Rows from block 9 of the image encoder of a small image captioner, named by matrix and row number. Rows with one number belong to one neuron. Each number is 128 + 32 x the weight over its row's rms, rounded and kept within 0 to 255. All counts start at 0. After the name is the row's rms in percent of the matrix's.
After each neuron's rows are labels from the 100 images, of 14848, where the neuron reaches its highest value: "responds to" is what is common among them; "lies over" is the class under the peak. Only what is clearly more common there than usual is listed. The data: cartoon faces. In brackets: how many of the 100, against the usual share in percent.
# fc1: MLP up (encoder.blocks.9.mlp.fc1.weight, 512x128), inputs 0-63
# fc2: MLP down (encoder.blocks.9.mlp.fc2.weight, 128x512, transposed), outputs 0-63

fc1.439 090 [118 141  65  99 178 207 158 160  96  99  93 180  84 172 115 147 141 115 121 162 128 157 126 107 124  62 144 172 105 119 137 107 175 193 152 164  83 121 133 156  75 108  76  82 152 161 124 115 107 176 184  88 152 125  89 135 115 156  59 143 181 136 154  99]
fc2.439 096 [177 139  87  98 101 166  66 136 152 226 176 151 129 139 105 106 170 165 111 131 177 173 137 125 116 131  93 118 106 137 121  92  69  93 167  77 127 140 167 148 131 121 156  65 105 124  75 128 106 130 120 107 102 147 122 157 132 132 137 111 119 110 116 132]
responds to: bald (61 vs 8.8)
lies over: backdrop (98 vs 62.8)

fc1.447 099 [118 129 132 150 155 121 124 119 151 150 199 127 115 154 137 144  83 133 139 161 104 160  93 162 158 149 106 195 104 151 167  77 144 172 158 128  62  88 148 169 153 119 143 131 144 104  83  67 126 157 197 108  73 142 176  84 132 100  23 172 152 124 133 107]
fc2.447 098 [110 120 177 137 186 139 108 154 134 117  99 147 151  79 141  91 184  95 130 135 126 103 115 117 135 169 153  94 107 155 158 180 128 138  92 142 174 181 195 115 108 154 190 113  82 122 138 194 114 112 109 110 128 120 102 130 154 118 146 159 144 167 140 170]
responds to: top hat (52 vs 9.7); pointed hat (27 vs 10.1)
lies over: hat (74 vs 2.6)

fc1.339 113 [ 96 125  96 154 136 172 123 171 185 153 120 124 169 138 109  87 128  81  67 136 123  90 142 164 102 126 109 137  84 113 104 115 137 105 148 163 167  89 114 127 112 154 111 164 105 121 133 101 111 166  98 139 115  81 145 123 108 141 106 255 149 102 151 106]
fc2.339 117 [ 76 162  97 144 120 138 150 161  96 117 122 117 126 117 114  75 125  58 134 189 132 105 106  93 130 134 147 100 122 113 109 145  71 120 152 137 167 169 141 120 123 114 111 150 138  76 158 164 120 100 143 172 128 190 128 169 122 137 122 159 125 151 157 165]
responds to: top hat (100 vs 9.7)
lies over: hat (29 vs 2.6)

fc1.47 123 [128 150 158 144 119 166 176 131 177 196 113 113 130 104 138 101  95 101  25 138  69 122 155 136 106 129 130 102 121 161 127 118 185 147 119 145 146 173 130 103 155 116 129 154 136 156 114 140 192 145 151 116  93  92 156 130  71 148 104  80 156 153 110 127]
fc2.47 114 [108 128 189 107 166 101 140 118 133 115 146 149 124 114 143 129  48 133 141 139 106 132 152 140 167 107 111 144 194 138 166 139 119 124  90 128 134  99 115 187 190 122 102 128 162 156  95 178 122 122 118 155 105 137 148 169 120 198 135 166 152 149  90  93]
responds to: bald (31 vs 8.8); a bun (27 vs 8.4); a mohawk (26 vs 8.3)
lies over: backdrop (99 vs 62.8)

fc1.287 114 [170 131 134 135  65 122  66 197 168 142 158 161  91 132 160  77 113 139 109 123 169 119 138 105  59 106 148 115 115  81 141 112 124 162 123 201 115 126  79 126  44 174 110 151 126 148 105 176 154 121  78 160 150 122 134 188 106  91 127 117 157  92 157 209]
fc2.287 108 [118 124 108 156  70 138 147 106 116  98 115  99 140  81 127  71 122 148  98 108  82 150  65 156 109 139 132 168 119 117 128 112 123 145 115  80 121 133 126 155 158 131 156 116 118 201 153  94 104  90  98 149 128 130 133 126 194  82 147 125 133 107 167  94]
responds to: pointed hat (62 vs 10.1)
lies over: hat (50 vs 2.6)

fc1.277 096 [137 148 150 144 197 130 130 150 159 148 148  60 182 138 128  92 145 113 100 148 111 150 148  77 128 120  92 184 146 154  92 120 161 166 149 116  86  75 122  82  99 128 138 161  92 107 167 144 147 116  62 147 155 102 150 173  96 150 113 143 102 128 136  94]
fc2.277 099 [154  69  90 138 133 117 191 113 175 105 146 107 137 113 165  93 115 145 112 115 150 139 137 111 122  89 115 101 176 123  95 115 128 100  89 114 166 200 170 146 153 158 191 100 138 146 113 162 144 104 132 158 173 142 102 124 114  81 161 120 128 117 111 109]
responds to: bald (80 vs 8.8)
lies over: backdrop (100 vs 62.8)

fc1.431 118 [163 111  45 173 103 112  95 163 133 140 177 112 116 140 114 137 120 206 106 121 140 139 144  87  99 136 114 115  57 107  88 100 151 174 164 100 115 134 170 157 127 120 145 170 139 127 163 140 165 211  63 164 138 124 158 127 113 138 126  87  78 109 116 110]
fc2.431 115 [138 105  61 197 107 100  69 132 125 142 166 168  98 125 154  97 140 190  89 124  62 155 128 131 103  82 137 171 127 126 128  88  96 119 103  98 135 154  47 122 135 107 135  51 114 143 163  98 125 163 143 169 167 154 142  80 133  76  83  93 118 103  86  86]
responds to: bald (41 vs 8.8); a mohawk (25 vs 8.3)
lies over: backdrop (100 vs 62.8)

fc1.16 106 [154 126  47 141 152 125 115 141 140 119 127 135  51 149 181  74  82  72 104 145 101 101 138 160  47 121 148 121 112 126 146 152 117 168 103 156 114  60 143 110 102 139 108 135 185 103 150 108  69 108 166  85 160 119 146 178 141 105 136 148 125 153 146 112]
fc2.16 098 [120 171 106 108 169 125 144 152  91 163 147 133 150 115 138 151 128 133  95 228 208 146 140  77  85 138  24  90 106 115 133 122 134 135 133 131 153 134 153 164 171  84 139 198 158 154 132 166  76 130 156 150 104  99 163 105 125 119 123  50 113 160 194 103]
responds to: bald (57 vs 8.8)
lies over: backdrop (99 vs 62.8)

fc1.504 093 [114 183 203 110 169 100 135 110 163 133 130 157 190  97 103 126 160 111 113 107 135 105 129 168 136 174 169 179 134 144 146  98 161 130 147 139 134 135  92  96  93 222  99 142 191 109 105  77 114 105 132 106 105 129 184 104 150  89 125 113 123 133 145 168]
fc2.504 096 [150 134 112  96 148 132  90 134 175  94 150 109 149 119 173 161 115 150 124 176  98 176 126 129 108 132  91 111  89  37 189 160 168 187 134  89 131 166 159 180 142 115 154 109 165 141 121  97 187 135  77  96  96 142 122 145 108 175 151 118 177 207 157  77]
responds to: pointed hat (60 vs 10.1)
lies over: backdrop (100 vs 62.8)